A small class-conditioned spectrogram diffusion model, trained from scratch.
Model: log mel input, norm rmsnorm, activation squared_relu, moe top_k.
Data: trained on single English command words and digits, spoken by a formant synthesiser in many voices, 78125 training examples, 53.4 epochs.
Rows from expert 28 of block 3, named by matrix and row number. Rows with one number belong to one neuron. Each number is 50 + 10 x the weight over its row's rms, rounded and kept within 0 to 99. All counts start at 0. After the name is the row's rms in percent of the matrix's.
# up: expert up (model.blocks.3.mlp.up, 32x128x256), inputs 64-127
# down: expert down (model.blocks.3.mlp.down, 32x256x128, transposed), outputs 64-127
up.60 088:50 50 50 41 50 50 50 50 50 62 34 50 50 50 37 50 37 50 50 50 50 50 50 63 50 50 50 50 50 57 66 50 50 50 69 45 74 50 50 51 67 50 73 50 50 50 50 49 50 49 50 50 50 42 50 50 50 60 50 47 50 50 50 50
down.60 088:50 50 50 50 50 19 42 50 83 50 50 50 50 42 50 50 42 87 50 50 50 50 39 50 80 59 50 50 50 50 50 50 99 50 50 89 50 55 25 50 50 50 50 52 50 50 58 47 53 50 47 44 50 50 52 50 50 50 50 50 41 50 50 57
up.61 093:50 50 50 50 50 38 50 50 71 62 50 64 50 35 50 56 50 50 50 49 50 58 50 50 44 39 70 36 50 50 38 50 50 50 46 22 42 50 50 50 50 57 50 50 70 77 50 50 75 50 50 53 60 50 50 37 38 50 50 30 50 50 50 50
down.61 093:50 50 50 29 50 50 50 75 50 50 50 50 50 30 50 50 70 50 50 50 37 56 50 50 50 40 50 56 50 50 50 55 23 50 50 50 50 50 19 50 73 50 50 50 50 50 59 12 50 28 50 50 50 50 50 50 50 50 50 50 50 50 50 50
up.62 069:97 59 50 50 69 50 50 50 50 50 50 74 50 50 54 50 50 50 50 50 50 50 50 44 50 19 25 50 50 52 31 50 50 50 50 50 50 24 50 50 39 50 50 50 37 50 50 50 50 50 50 50 58 49 50 33 50 50 19 50 50 50 50 50
down.62 084:50 50 50 50 50 50 50 50 77 50 50 87 50 50 50 25 50 50 50 50 50 50 50 50 50 50 50 50 50 49 68 50 50 50 50 50 50 44 50 50 50 50 50 51 50 50 50 50 50 50 50 50 50 50 50 50 50 02 50 50 72 56 50 50
up.63 080:50 50 50 50 50 50 50 28 50 50 60 50 66 50 43 50 30 50 50 37 50 50 35 50 50 66 77 50 50 48 50 50 50 76 25 50 56 50 36 67 50 50 50 71 50 50 50 50 50 50 50 20 50 50 50 50 50 50 50 50 34 50 50 50
down.63 106:50 50 65 50 50 56 50 75 49 50 50 43 50 50 50 50 47 62 50 34 50 50 50 50 47 50 34 50 50 73 50 50 50 50 50 50 50 50 50 50 50 50 50 76 50 40 57 50 50 50 50 50 50 50 50 50 50 36 50 50 06 50 50 56
up.64 116:62 50 50 50 50 50 50 42 50 50 50 50 50 38 50 50 50 50 50 50 50 50 52 43 63 39 50 35 43 50 50 50 49 50 50 50 50 75 41 50 50 50 34 59 53 50 50 50 66 50 50 35 61 79 50 67 50 50 55 60 50 31 50 50
down.64 110:50 50 50 50 67 50 56 50 50 50 50 39 50 50 79 50 32 70 50 89 50 50 50 50 56 50 61 50 03 50 50 50 50 50 50 46 50 50 39 53 21 50 50 62 52 50 50 50 50 50 11 50 50 50 65 50 50 50 62 32 34 50 50 50
up.65 098:50 50 50 50 50 50 50 50 50 46 50 43 61 50 50 50 50 50 50 50 50 50 50 50 50 50 50 50 50 50 26 50 50 50 50 50 50 50 50 50 50 50 50 71 50 53 50 50 50 50 50 77 50 50 50 50 50 50 50 29 43 25 59 50
down.65 114:61 31 54 15 50 50 50 40 50 50 50 51 52 50 50 50 50 50 50 27 50 59 50 50 50 46 50 50 50 50 57 50 72 50 42 50 85 48 18 27 27 50 45 50 44 50 50 50 50 62 55 50 50 50 50 50 50 50 49 50 50 50 42 50
up.66 134:50 45 50 61 45 35 50 50 62 17 50 50 50 50 50 50 50 80 56 36 50 50 51 50 50 50 50 50 50 66 34 43 50 50 50 50 50 50 27 49 60 50 50 50 50 50 50 46 50 50 72 27 50 50 50 50 66 31 51 50 50 75 50 50
down.66 123:42 79 44 82 00 50 39 47 50 38 50 51 50 50 50 50 48 50 50 43 50 61 50 50 75 50 50 50 50 50 49 50 50 50 83 77 50 50 50 50 50 50 50 50 43 50 50 50 50 50 50 50 57 50 50 50 50 50 56 50 50 50 50 70
up.67 082:81 68 50 50 63 50 50 82 50 50 50 50 50 50 50 69 50 78 50 80 50 50 50 50 50 50 50 50 32 50 50 38 50 50 50 50 50 50 50 50 50 33 50 50 50 50 25 54 50 59 46 50 50 09 50 50 50 50 50 37 68 50 50 50
down.67 072:50 50 50 37 23 50 50 25 50 50 25 50 50 50 50 50 50 50 50 50 50 50 50 50 50 50 50 50 50 50 50 50 50 50 50 50 50 50 50 50 50 69 50 50 50 50 50 50 48 50 50 35 50 86 50 50 50 33 50 50 50 50 46 50
up.68 129:47 50 60 50 50 50 50 50 63 50 50 50 50 50 65 00 50 50 50 50 50 50 50 40 45 50 50 22 50 77 50 50 50 50 50 50 50 50 22 71 87 46 50 50 63 50 50 42 50 50 50 62 50 50 44 50 51 50 50 50 50 50 50 50
down.68 122:26 50 76 50 68 55 50 50 50 65 50 54 50 50 43 50 50 50 50 50 50 50 62 50 50 44 59 50 50 21 50 32 67 50 50 49 50 50 50 34 75 58 50 50 50 55 50 50 52 50 35 50 50 60 50 50 50 50 50 50 50 67 31 50
up.69 103:50 50 50 45 50 50 36 50 50 16 62 50 34 25 41 50 50 50 50 50 50 31 50 50 54 50 50 52 43 50 50 50 45 50 50 50 50 50 50 50 17 50 50 50 50 50 50 50 50 50 50 50 50 50 50 50 50 50 50 50 50 50 60 43
down.69 080:50 50 44 77 50 15 50 50 50 50 49 50 50 50 50 46 50 50 50 39 49 50 50 50 50 50 44 50 50 50 50 67 50 50 62 50 50 50 50 50 50 50 50 42 50 50 50 60 16 50 50 50 49 50 50 50 57 50 50 50 65 50 58 50
up.70 088:50 50 50 50 69 31 39 50 50 50 50 50 50 50 50 50 50 50 12 54 54 50 50 42 50 50 50 78 53 50 50 91 94 50 50 50 50 41 50 50 50 50 65 50 50 50 50 31 50 50 50 60 58 37 50 50 50 50 50 24 50 86 71 79
down.70 089:30 50 50 33 50 84 50 50 50 50 50 49 50 50 46 50 58 50 27 50 50 43 50 50 50 76 50 50 50 50 50 50 50 50 40 50 50 50 60 50 50 50 50 41 68 50 50 40 50 50 49 50 50 50 50 50 50 50 50 50 50 50 50 50
up.71 092:50 50 53 50 50 50 50 50 50 50 50 50 50 50 50 50 97 50 50 50 50 50 50 50 50 41 50 50 32 50 50 50 50 50 50 50 63 42 50 50 52 65 68 50 50 50 46 50 50 50 50 88 50 50 71 50 50 50 66 50 43 54 50 50
down.71 092:50 26 50 50 64 50 50 50 53 50 50 34 50 50 99 50 50 77 99 50 50 67 50 63 50 50 50 47 50 50 50 60 50 71 50 50 50 50 50 50 50 70 50 50 69 50 50 50 50 49 50 67 50 50 50 38 50 36 39 50 50 50 50 50
up.72 116:54 50 50 56 50 50 60 50 50 35 50 49 56 50 50 52 81 79 50 50 34 50 50 57 50 35 50 50 50 50 50 25 50 45 50 50 60 50 50 50 50 50 50 50 50 50 65 50 50 50 72 50 50 48 50 52 50 50 50 50 50 48 50 50
down.72 118:50 50 50 50 40 74 50 50 27 31 50 50 50 50 50 48 50 50 50 39 24 50 50 50 50 50 50 50 48 61 50 50 50 50 50 50 56 50 50 50 50 50 50 99 50 50 58 50 50 50 50 50 50 50 50 50 50 50 50 46 69 61 50 53
up.73 090:50 50 65 50 50 13 50 50 51 50 50 50 50 50 50 50 50 50 50 50 50 50 37 50 50 50 50 50 50 50 50 47 50 50 68 50 50 50 50 50 47 50 57 50 50 50 50 50 50 50 50 50 50 50 32 50 81 50 50 50 30 54 54 48
down.73 096:50 50 50 50 50 50 50 50 50 50 50 51 50 50 35 67 50 50 50 26 50 58 55 31 50 50 50 48 53 50 50 50 74 34 50 50 50 50 50 50 50 50 50 23 50 12 50 36 30 50 50 38 50 50 50 50 50 57 50 50 50 50 50 50
up.74 066:25 29 50 50 23 29 50 50 38 50 50 50 50 50 50 50 23 50 50 28 33 50 50 50 62 50 50 50 50 50 62 50 50 42 50 40 50 50 41 50 50 64 30 50 50 24 42 50 50 68 50 50 49 50 58 50 50 50 51 36 39 30 34 50
down.74 068:09 69 50 77 50 50 50 42 50 50 50 50 73 43 57 50 46 31 50 59 50 62 50 50 30 50 50 51 64 58 50 61 50 33 50 38 49 33 50 54 89 50 48 38 50 50 16 44 80 43 50 50 72 50 50 69 43 50 51 50 50 53 75 50
up.75 100:50 36 41 50 24 50 50 50 24 23 50 50 73 50 50 44 50 50 50 50 50 50 50 50 50 50 50 67 50 50 67 50 50 50 50 39 50 27 50 50 50 50 24 50 50 50 50 50 50 50 50 50 38 50 50 50 40 50 61 50 50 30 50 50
down.75 100:50 50 50 50 36 61 61 50 50 50 50 54 76 50 50 50 50 50 43 50 50 50 50 50 62 40 50 48 50 50 78 50 50 50 50 50 50 50 32 99 50 63 72 50 50 50 50 50 50 50 50 50 50 50 50 50 50 50 50 50 50 50 50 50
up.76 040:50 50 50 34 50 50 50 50 50 50 50 50 50 50 50 17 50 50 50 50 31 50 36 32 50 24 50 21 50 50 53 65 50 50 59 50 50 56 50 50 50 50 36 50 24 50 50 50 48 50 34 50 43 75 50 50 50 77 50 50 41 50 50 36
down.76 040:50 50 31 25 50 50 50 50 46 50 65 50 50 50 50 50 52 50 50 50 56 50 50 50 45 50 50 50 50 27 50 37 50 50 50 50 50 62 43 61 37 50 50 50 50 50 50 50 50 52 50 50 50 50 34 50 50 50 50 50 50 61 50 50
up.77 129:78 75 50 85 50 22 50 88 62 50 50 43 50 72 50 39 50 50 50 50 25 50 50 50 50 50 50 51 37 50 50 50 50 50 59 50 50 50 50 50 50 67 50 50 66 50 27 50 60 50 70 50 50 59 50 50 36 77 50 50 50 50 50 38
down.77 117:50 50 66 50 50 50 50 50 50 50 40 50 50 50 50 50 50 64 37 50 50 73 50 54 26 50 62 62 00 50 50 50 50 50 50 50 50 50 50 69 32 50 78 50 50 50 50 85 48 50 50 28 50 50 45 50 50 50 50 50 50 50 50 50
up.78 081:50 50 29 50 50 50 50 50 50 19 50 28 50 50 50 44 44 50 50 50 06 50 50 50 50 50 50 50 50 50 43 50 50 50 50 50 47 50 50 50 49 77 50 50 39 50 53 50 50 49 50 50 50 50 50 61 50 50 50 50 50 52 50 50
down.78 092:74 50 68 50 50 50 50 50 50 50 50 50 50 50 50 50 50 50 50 50 23 50 50 50 50 50 53 50 50 50 50 50 68 50 50 50 50 46 50 50 51 50 50 50 50 36 67 50 50 53 50 50 50 50 50 50 50 50 50 50 50 50 41 50
up.79 091:50 50 50 50 50 50 50 50 50 64 78 50 50 50 50 50 50 57 50 13 50 50 48 50 50 50 50 50 50 50 22 22 58 50 50 44 50 68 50 50 50 70 50 50 50 64 40 50 65 50 47 50 50 50 50 50 50 50 42 25 50 50 22 50
down.79 078:79 50 97 50 50 50 50 50 50 50 50 50 50 50 50 50 50 37 50 50 50 50 50 50 14 50 50 50 50 50 50 50 50 50 50 50 50 50 50 44 50 50 50 50 50 50 50 50 50 68 50 50 50 50 50 50 50 50 50 50 50 50 50 50
up.80 094:50 50 73 90 50 50 50 50 50 50 50 50 80 50 50 50 50 50 50 30 28 50 50 50 50 38 50 27 50 50 50 50 50 50 50 80 50 50 50 50 50 50 59 65 50 50 50 52 50 50 50 50 50 45 17 50 50 50 79 50 50 50 50 36
down.80 109:50 50 47 50 70 50 50 50 50 53 50 50 50 50 34 49 50 50 50 50 50 48 50 51 50 61 50 52 50 69 50 50 47 50 50 59 50 50 50 37 50 65 50 50 50 47 50 50 00 50 28 39 50 50 50 50 65 50 50 14 50 50 14 59
up.81 102:30 50 50 50 55 50 50 50 50 36 50 50 50 48 35 66 50 25 38 50 50 50 26 50 47 22 50 34 50 50 50 50 50 50 50 32 45 50 17 43 40 50 48 50 34 50 50 50 50 80 37 50 42 50 41 50 22 50 50 50 50 50 50 50
down.81 099:39 54 66 65 52 50 51 50 50 47 35 50 50 44 50 50 56 70 53 49 44 50 50 50 50 54 51 72 67 35 56 50 43 59 41 27 50 50 50 68 50 39 50 50 46 50 31 64 44 54 57 50 56 50 50 50 50 50 50 47 50 46 49 43
up.82 080:50 50 50 50 50 50 29 50 50 30 50 55 54 70 50 50 50 14 50 50 62 50 50 50 26 50 50 50 50 45 09 50 50 50 50 50 50 50 50 50 50 50 59 50 50 13 38 50 69 50 38 31 50 50 50 50 50 50 50 23 50 14 50 50
down.82 076:50 50 50 49 50 50 50 50 50 50 50 13 50 72 50 50 50 50 50 50 50 50 50 59 50 61 50 41 50 61 50 50 50 68 50 28 50 50 50 50 50 00 50 50 56 50 50 50 50 50 50 49 50 50 50 50 52 50 82 50 76 36 57 50
up.83 090:50 50 50 50 50 33 50 20 50 50 50 38 50 36 50 50 50 50 50 38 53 50 50 50 50 50 50 50 50 40 50 50 50 50 57 50 50 50 50 50 50 25 50 50 50 50 50 50 50 58 50 50 45 29 50 21 50 49 50 50 36 39 31 50
down.83 091:39 50 50 50 50 50 50 50 50 50 50 50 50 50 64 38 50 50 44 48 50 50 50 50 50 50 50 50 50 50 33 72 50 34 39 05 50 50 50 50 47 50 50 50 50 50 50 50 50 50 50 50 50 50 50 93 50 50 50 50 50 50 50 50
up.84 084:50 50 50 37 50 50 50 83 50 35 50 50 00 48 50 50 50 32 50 50 50 50 48 76 62 50 71 50 50 50 50 50 57 87 50 54 14 30 50 50 50 50 50 46 31 47 42 50 68 70 50 50 50 50 50 50 50 50 29 71 50 50 65 50
down.84 063:50 50 50 50 63 50 50 50 50 50 50 34 50 65 56 50 50 38 50 50 50 50 50 70 37 50 50 50 50 29 50 50 50 50 50 28 50 50 50 50 50 50 50 25 50 62 60 50 50 30 50 50 50 50 56 50 50 50 50 50 50 50 55 50
up.85 086:50 50 50 71 50 77 28 50 50 50 50 50 24 50 50 54 50 50 50 80 50 21 50 50 50 23 52 50 50 50 28 28 50 50 38 50 50 50 50 50 50 50 50 08 50 50 50 50 50 50 50 50 35 50 50 54 61 50 50 72 50 50 47 50
down.85 087:50 50 50 50 50 43 50 42 43 50 50 50 50 66 50 50 50 50 74 50 65 50 50 50 51 50 50 50 50 46 43 45 50 50 50 50 55 50 50 39 11 22 50 50 67 52 44 44 50 67 50 50 50 56 50 50 50 50 50 64 50 50 50 50
up.86 114:50 50 50 50 50 50 50 50 50 50 66 28 50 50 50 50 50 50 50 50 50 55 50 50 50 50 71 50 59 39 56 62 46 50 57 50 50 50 50 50 38 50 50 48 50 50 35 50 50 48 30 39 52 50 50 50 55 53 50 50 50 50 50 48
down.86 089:39 50 50 50 50 50 50 50 50 50 50 50 50 50 81 50 50 50 50 63 50 64 50 50 50 51 50 67 50 50 55 50 59 50 50 50 50 30 12 50 50 50 50 50 50 50 50 50 50 64 50 50 50 50 41 52 50 50 50 50 43 50 50 50
up.87 108:50 95 50 50 50 50 50 55 42 62 50 50 50 50 50 50 17 50 50 50 50 43 29 50 50 40 50 50 53 30 65 50 57 44 50 82 56 50 50 50 50 50 50 50 50 50 50 50 50 50 50 50 65 50 50 84 50 50 50 50 54 50 50 50
down.87 124:50 50 50 50 50 50 50 50 43 45 50 50 50 50 50 47 68 50 50 72 50 50 50 63 50 50 50 34 50 50 30 50 31 50 50 50 50 50 50 50 50 50 50 76 50 50 75 47 50 50 46 50 38 50 50 50 63 50 50 50 50 50 50 50
up.88 066:50 50 50 50 50 51 50 50 50 82 50 50 50 50 50 50 77 50 41 68 50 50 46 50 50 43 50 50 50 41 50 45 50 50 50 50 50 50 50 50 36 37 65 50 50 50 50 50 50 50 50 28 50 50 50 74 50 36 20 29 50 50 50 61
down.88 066:50 50 50 28 50 50 50 50 50 44 50 50 50 50 50 50 45 50 50 50 14 83 50 50 70 50 50 50 50 50 75 39 50 50 50 50 50 50 39 17 50 50 55 50 67 50 17 50 87 50 50 50 50 50 41 50 50 50 50 59 83 50 50 55
up.89 089:05 52 50 43 50 50 50 50 50 50 50 40 50 50 50 50 66 50 50 51 50 50 50 50 50 50 40 50 14 38 50 50 25 50 50 50 50 50 50 50 50 50 50 50 50 50 76 50 50 50 50 53 50 64 50 50 50 63 50 50 50 50 56 50
down.89 107:70 50 50 50 50 42 50 50 57 50 50 50 50 50 65 69 50 50 56 50 50 44 50 49 50 50 20 50 12 50 60 50 50 47 50 50 68 90 50 50 50 50 50 58 50 27 50 47 50 50 50 40 50 50 51 50 50 50 57 50 69 50 53 50
up.90 076:56 48 50 50 50 15 50 50 50 50 50 34 44 50 99 50 50 26 69 50 50 50 50 50 50 50 50 50 50 50 50 51 50 50 50 50 50 50 57 50 50 50 50 50 50 46 50 50 50 50 50 14 50 50 50 50 50 50 50 53 50 50 50 50
down.90 087:50 50 50 50 47 50 50 46 50 50 50 50 50 50 50 50 50 50 38 50 00 50 68 50 50 64 50 50 50 50 50 50 63 72 47 50 50 50 50 50 83 33 27 50 75 50 50 50 50 53 50 50 31 66 50 50 10 50 50 50 50 63 50 61
up.91 101:50 50 50 51 50 50 50 54 50 73 70 50 50 50 50 21 50 50 50 24 50 66 50 50 56 50 50 46 50 50 50 18 40 50 50 30 37 50 50 50 50 50 50 67 50 29 39 50 50 52 50 50 50 55 26 11 46 50 50 50 50 50 50 32
down.91 095:50 50 61 50 50 71 50 46 53 50 50 50 50 50 58 50 50 50 50 50 50 69 50 50 50 60 50 50 42 50 50 50 50 50 50 50 50 50 53 50 50 50 50 50 50 50 50 50 50 50 50 50 50 71 50 50 50 34 50 50 50 53 50 50
up.92 105:50 50 50 50 31 50 50 50 50 50 56 56 50 50 50 50 50 50 12 20 51 50 50 50 30 50 50 50 26 50 50 50 87 50 50 50 50 50 50 50 50 50 50 50 37 50 50 50 52 50 50 67 50 44 50 50 50 50 72 50 50 50 50 21
down.92 122:50 50 50 50 39 50 50 50 04 50 50 50 40 50 53 50 50 50 47 50 77 50 36 50 50 50 39 50 50 50 50 50 50 62 50 50 50 19 50 50 50 40 50 50 50 50 50 50 16 61 40 66 50 50 50 65 50 50 50 36 72 50 50 50
up.93 089:50 50 50 50 50 50 50 44 50 25 66 50 64 50 50 50 74 50 50 50 59 50 28 51 50 35 50 30 50 50 50 50 46 22 50 50 50 50 50 50 20 59 66 50 50 25 50 50 50 50 67 50 50 50 65 50 50 37 50 50 50 50 50 47
down.93 093:50 50 50 50 50 50 50 60 50 37 50 38 50 50 50 50 50 50 50 50 50 47 50 50 50 50 50 50 50 50 25 54 50 50 50 50 50 53 50 29 31 77 72 50 50 50 57 50 44 34 50 44 50 50 50 50 73 50 31 50 87 50 50 50
up.94 064:50 50 50 50 50 50 50 50 36 50 50 50 21 50 51 50 50 50 50 50 50 50 50 50 50 28 48 50 50 50 50 84 30 50 56 50 50 32 09 49 50 50 50 02 60 50 50 50 50 52 50 50 50 50 50 50 42 50 50 50 50 50 37 24
down.94 061:50 50 50 50 79 50 50 50 50 50 50 50 50 72 50 50 34 50 50 50 50 50 50 50 72 65 27 50 44 50 50 47 50 99 50 50 57 50 50 50 55 50 50 50 50 36 50 50 50 50 62 50 50 70 50 50 50 38 50 50 50 49 50 50
up.95 116:50 50 50 50 50 50 50 50 50 50 50 44 84 50 50 50 50 69 50 50 50 50 50 50 50 50 50 53 35 50 50 30 50 50 50 24 50 50 50 50 50 50 50 50 50 50 50 24 50 51 32 50 50 50 50 50 62 50 50 49 45 50 50 50
down.95 126:50 50 50 50 50 50 50 90 50 50 50 50 50 50 50 17 50 61 78 20 50 50 50 36 50 50 82 50 94 50 50 50 50 50 41 50 50 50 50 50 50 44 50 50 50 50 22 50 50 50 50 50 50 50 50 47 51 69 43 50 50 50 50 50
up.96 160:60 50 50 50 50 35 50 50 50 42 50 50 50 50 52 33 50 60 50 50 44 41 50 50 50 50 64 50 58 50 42 50 50 50 50 45 50 33 50 74 50 44 50 50 50 16 50 50 50 50 50 50 50 50 40 50 46 50 50 45 50 42 50 42
down.96 137:50 51 23 50 50 50 50 31 50 59 68 34 50 50 50 29 50 51 50 50 50 50 50 64 50 50 50 66 50 50 59 27 50 50 88 56 50 50 50 50 50 50 50 50 50 53 48 50 50 50 50 50 50 50 50 50 48 50 50 50 71 65 45 50
up.97 073:50 50 50 37 50 43 48 59 50 50 61 50 50 51 50 50 50 53 50 50 50 50 50 50 50 50 50 65 50 50 67 50 50 50 50 50 50 50 50 50 50 67 50 50 29 50 50 39 50 74 50 50 50 50 50 50 69 50 50 50 31 50 50 50
down.97 089:55 52 50 50 50 50 50 61 50 50 50 50 50 50 89 50 62 50 49 50 50 50 43 50 50 50 28 33 50 50 52 50 50 50 41 46 50 50 50 62 50 50 50 42 47 50 42 60 37 50 79 50 50 43 50 50 51 45 50 50 50 50 50 27
up.98 088:50 50 50 50 61 28 50 70 50 50 50 50 53 50 50 50 50 41 50 50 50 50 50 66 50 42 50 50 50 50 60 50 50 50 50 50 50 78 50 50 62 50 35 50 50 50 50 50 90 50 50 23 50 55 50 53 52 50 50 50 50 37 50 50
down.98 071:50 50 65 50 50 50 49 50 44 50 50 50 50 50 50 50 50 50 50 50 00 50 50 50 37 63 50 50 50 50 50 50 50 42 50 50 54 50 24 50 50 50 50 50 81 50 50 32 60 50 50 53 50 50 48 50 50 74 50 30 50 50 41 50
up.99 120:75 74 61 50 30 50 50 50 87 50 62 50 39 50 50 50 50 48 50 50 50 50 50 38 48 50 71 50 50 50 50 26 61 50 28 25 50 50 50 50 50 50 50 33 67 50 50 59 41 50 50 19 50 67 50 50 50 38 50 50 37 18 50 50
down.99 112:50 50 50 50 50 05 49 26 05 50 50 50 55 50 50 50 50 64 51 48 47 50 50 50 50 50 50 53 28 64 44 44 50 50 50 50 50 50 50 50 50 52 50 50 50 50 50 50 50 50 50 50 50 48 50 50 50 50 50 50 50 61 50 50
up.100 161:49 50 50 50 50 48 50 50 50 56 50 50 50 50 50 50 50 50 32 50 42 62 41 40 50 45 42 50 50 42 50 50 50 50 50 50 50 33 41 88 50 50 50 62 50 45 38 50 50 50 50 16 83 57 54 50 50 50 57 50 50 44 73 50
down.100 174:50 50 57 43 50 50 48 50 50 74 50 50 51 30 55 50 50 50 50 50 50 50 52 68 66 40 50 50 50 50 22 50 27 50 50 58 50 50 50 60 51 98 50 50 60 93 22 50 50 50 50 50 58 50 50 50 50 50 50 47 50 50 56 50
up.101 085:50 28 50 44 07 50 57 50 50 50 50 35 50 50 50 50 50 50 50 66 50 50 50 50 64 50 50 29 50 50 50 50 50 50 50 50 50 61 17 50 49 50 50 23 50 50 50 50 50 44 24 50 50 34 50 50 36 39 45 43 56 50 51 50
down.101 082:90 16 50 36 50 50 21 50 56 50 39 50 24 64 50 50 50 54 50 50 38 67 50 50 50 50 50 50 50 50 40 50 50 56 50 50 50 50 50 50 50 50 36 50 50 50 50 50 50 50 61 27 42 61 50 34 49 69 33 50 50 50 86 30
up.102 095:50 50 50 50 69 52 50 59 50 50 51 50 50 50 50 50 32 31 34 55 40 50 50 50 50 26 50 26 50 54 50 60 50 50 50 50 50 41 37 42 56 50 50 50 50 50 50 41 66 50 50 50 50 50 62 75 50 50 50 18 50 51 50 50
down.102 083:50 50 91 39 47 59 50 50 50 50 52 50 50 54 50 62 50 42 50 50 50 50 50 50 10 24 50 50 94 50 46 62 50 63 50 50 42 43 41 50 34 50 50 43 46 50 50 56 38 50 52 50 50 50 52 60 50 50 51 50 67 50 50 50
up.103 099:32 50 50 50 50 50 38 50 50 47 77 50 50 60 50 50 29 50 50 16 50 50 50 50 58 35 26 50 74 26 50 50 50 37 50 50 50 50 50 50 50 50 50 59 50 50 50 50 50 50 50 50 50 23 50 40 23 50 34 50 50 24 50 66
down.103 074:54 42 77 50 50 50 50 50 76 08 50 50 32 50 50 50 00 50 30 16 58 50 50 50 31 45 50 50 79 50 50 50 50 28 50 57 50 50 50 50 50 50 53 50 50 47 50 66 50 31 50 50 50 56 50 50 50 20 44 50 69 50 50 50
up.104 080:36 22 50 50 25 33 50 50 50 50 50 70 50 30 50 43 50 50 50 50 50 50 50 54 50 50 50 40 27 50 50 41 70 99 50 55 50 34 50 50 58 50 41 50 50 50 55 34 50 50 47 50 59 50 50 50 59 50 50 50 50 50 50 50
down.104 082:80 50 50 55 50 50 50 50 50 50 50 33 50 40 50 50 50 50 50 50 80 50 50 96 69 50 50 50 61 50 50 50 50 50 50 50 41 60 50 50 79 50 37 50 50 50 50 50 50 38 50 50 50 50 50 50 22 46 50 50 50 50 50 50
up.105 046:67 50 50 50 72 79 50 50 50 24 50 50 50 30 39 50 50 30 54 50 50 50 50 50 50 34 50 50 50 50 50 50 33 32 50 50 50 34 50 50 50 50 22 50 50 50 58 50 43 50 41 50 50 71 50 50 50 74 42 50 50 50 50 50
down.105 046:50 50 50 54 50 50 50 31 65 50 50 50 50 50 50 50 50 29 50 50 50 50 50 50 50 38 50 50 50 48 50 40 63 50 51 50 50 35 50 75 50 73 50 50 50 50 50 50 50 50 50 50 50 50 50 50 50 73 41 50 50 50 60 50
up.106 087:50 50 54 50 50 59 50 63 50 45 50 52 67 20 50 28 50 33 50 54 39 50 50 50 50 50 50 50 50 57 50 50 50 50 50 50 50 50 50 50 57 21 50 50 88 50 50 44 50 20 50 50 50 50 50 33 50 50 50 45 50 50 50 50
down.106 098:50 50 50 37 50 47 50 50 50 66 50 54 50 50 50 50 50 50 50 58 50 67 50 50 72 50 40 29 50 77 50 50 50 52 50 50 50 31 50 68 50 64 29 31 46 50 50 50 36 50 35 40 50 68 50 50 45 50 50 52 50 50 66 36
up.107 085:50 50 50 50 50 50 28 50 45 50 50 55 62 50 50 36 50 50 50 50 50 50 31 50 50 35 81 50 50 50 50 58 49 73 50 50 50 50 50 80 50 50 32 50 43 50 27 39 50 50 50 50 50 49 39 50 50 50 50 50 50 50 26 30
down.107 083:50 50 50 50 49 50 61 50 50 50 57 50 50 50 60 50 50 61 50 50 50 50 50 50 53 50 47 50 50 50 50 50 50 50 49 77 61 55 41 50 50 18 50 50 69 32 13 76 50 50 46 50 50 50 50 50 43 50 50 63 50 50 50 71
up.108 089:71 66 50 50 50 53 50 61 50 50 71 50 50 50 50 50 50 51 50 50 50 40 50 50 50 50 50 50 50 50 16 47 50 50 50 50 50 34 33 50 50 73 50 50 62 50 37 50 50 50 59 50 50 50 50 50 50 66 50 50 50 50 80 50
down.108 089:50 76 50 50 33 50 50 85 50 50 34 50 50 50 50 71 50 50 50 50 32 50 50 50 50 50 50 50 88 50 57 29 50 50 50 50 50 50 45 50 50 49 50 50 50 50 50 50 50 22 50 50 50 50 28 50 50 50 50 50 50 50 50 50
up.109 079:50 50 50 43 50 30 50 96 50 50 50 50 50 50 50 50 50 50 04 51 56 50 50 50 68 55 50 50 50 50 50 50 71 50 50 27 16 30 50 50 50 50 50 50 50 50 50 31 50 50 50 50 50 50 50 50 31 60 50 50 50 50 69 50
down.109 111:51 50 50 01 39 40 50 50 50 50 50 50 50 39 99 50 70 50 50 50 50 50 50 58 50 50 50 50 50 46 50 50 50 50 50 50 62 50 50 50 50 50 50 50 50 75 50 50 50 50 27 48 50 50 50 53 50 50 06 50 50 50 23 50
up.110 069:49 50 50 50 50 50 50 50 50 50 80 35 50 50 50 48 50 40 50 34 50 50 50 50 50 59 50 67 50 50 50 48 39 50 28 39 41 50 50 42 50 50 39 47 50 14 54 45 25 50 32 28 72 50 50 50 50 50 52 18 50 52 40 50
down.110 066:50 50 75 50 50 50 54 65 50 50 40 53 41 50 65 50 50 50 50 50 41 50 50 22 50 50 73 50 50 50 50 50 85 53 50 50 50 70 50 50 50 50 50 41 50 50 50 25 35 63 50 50 32 50 51 50 79 50 50 47 50 77 63 58
up.111 101:50 50 50 66 50 50 50 50 50 50 35 50 50 46 62 50 50 94 50 50 24 50 50 50 50 35 50 48 50 50 50 50 23 50 50 56 51 50 50 50 50 50 50 50 50 50 50 50 50 50 50 52 50 50 68 50 50 50 26 50 50 50 50 50
down.111 079:50 73 50 50 50 74 50 50 33 50 61 50 50 50 34 50 37 50 51 50 41 50 50 50 50 50 50 71 50 50 70 24 50 19 50 50 50 50 50 57 50 33 50 43 50 50 50 50 50 50 50 30 50 50 59 50 50 32 50 50 50 50 64 50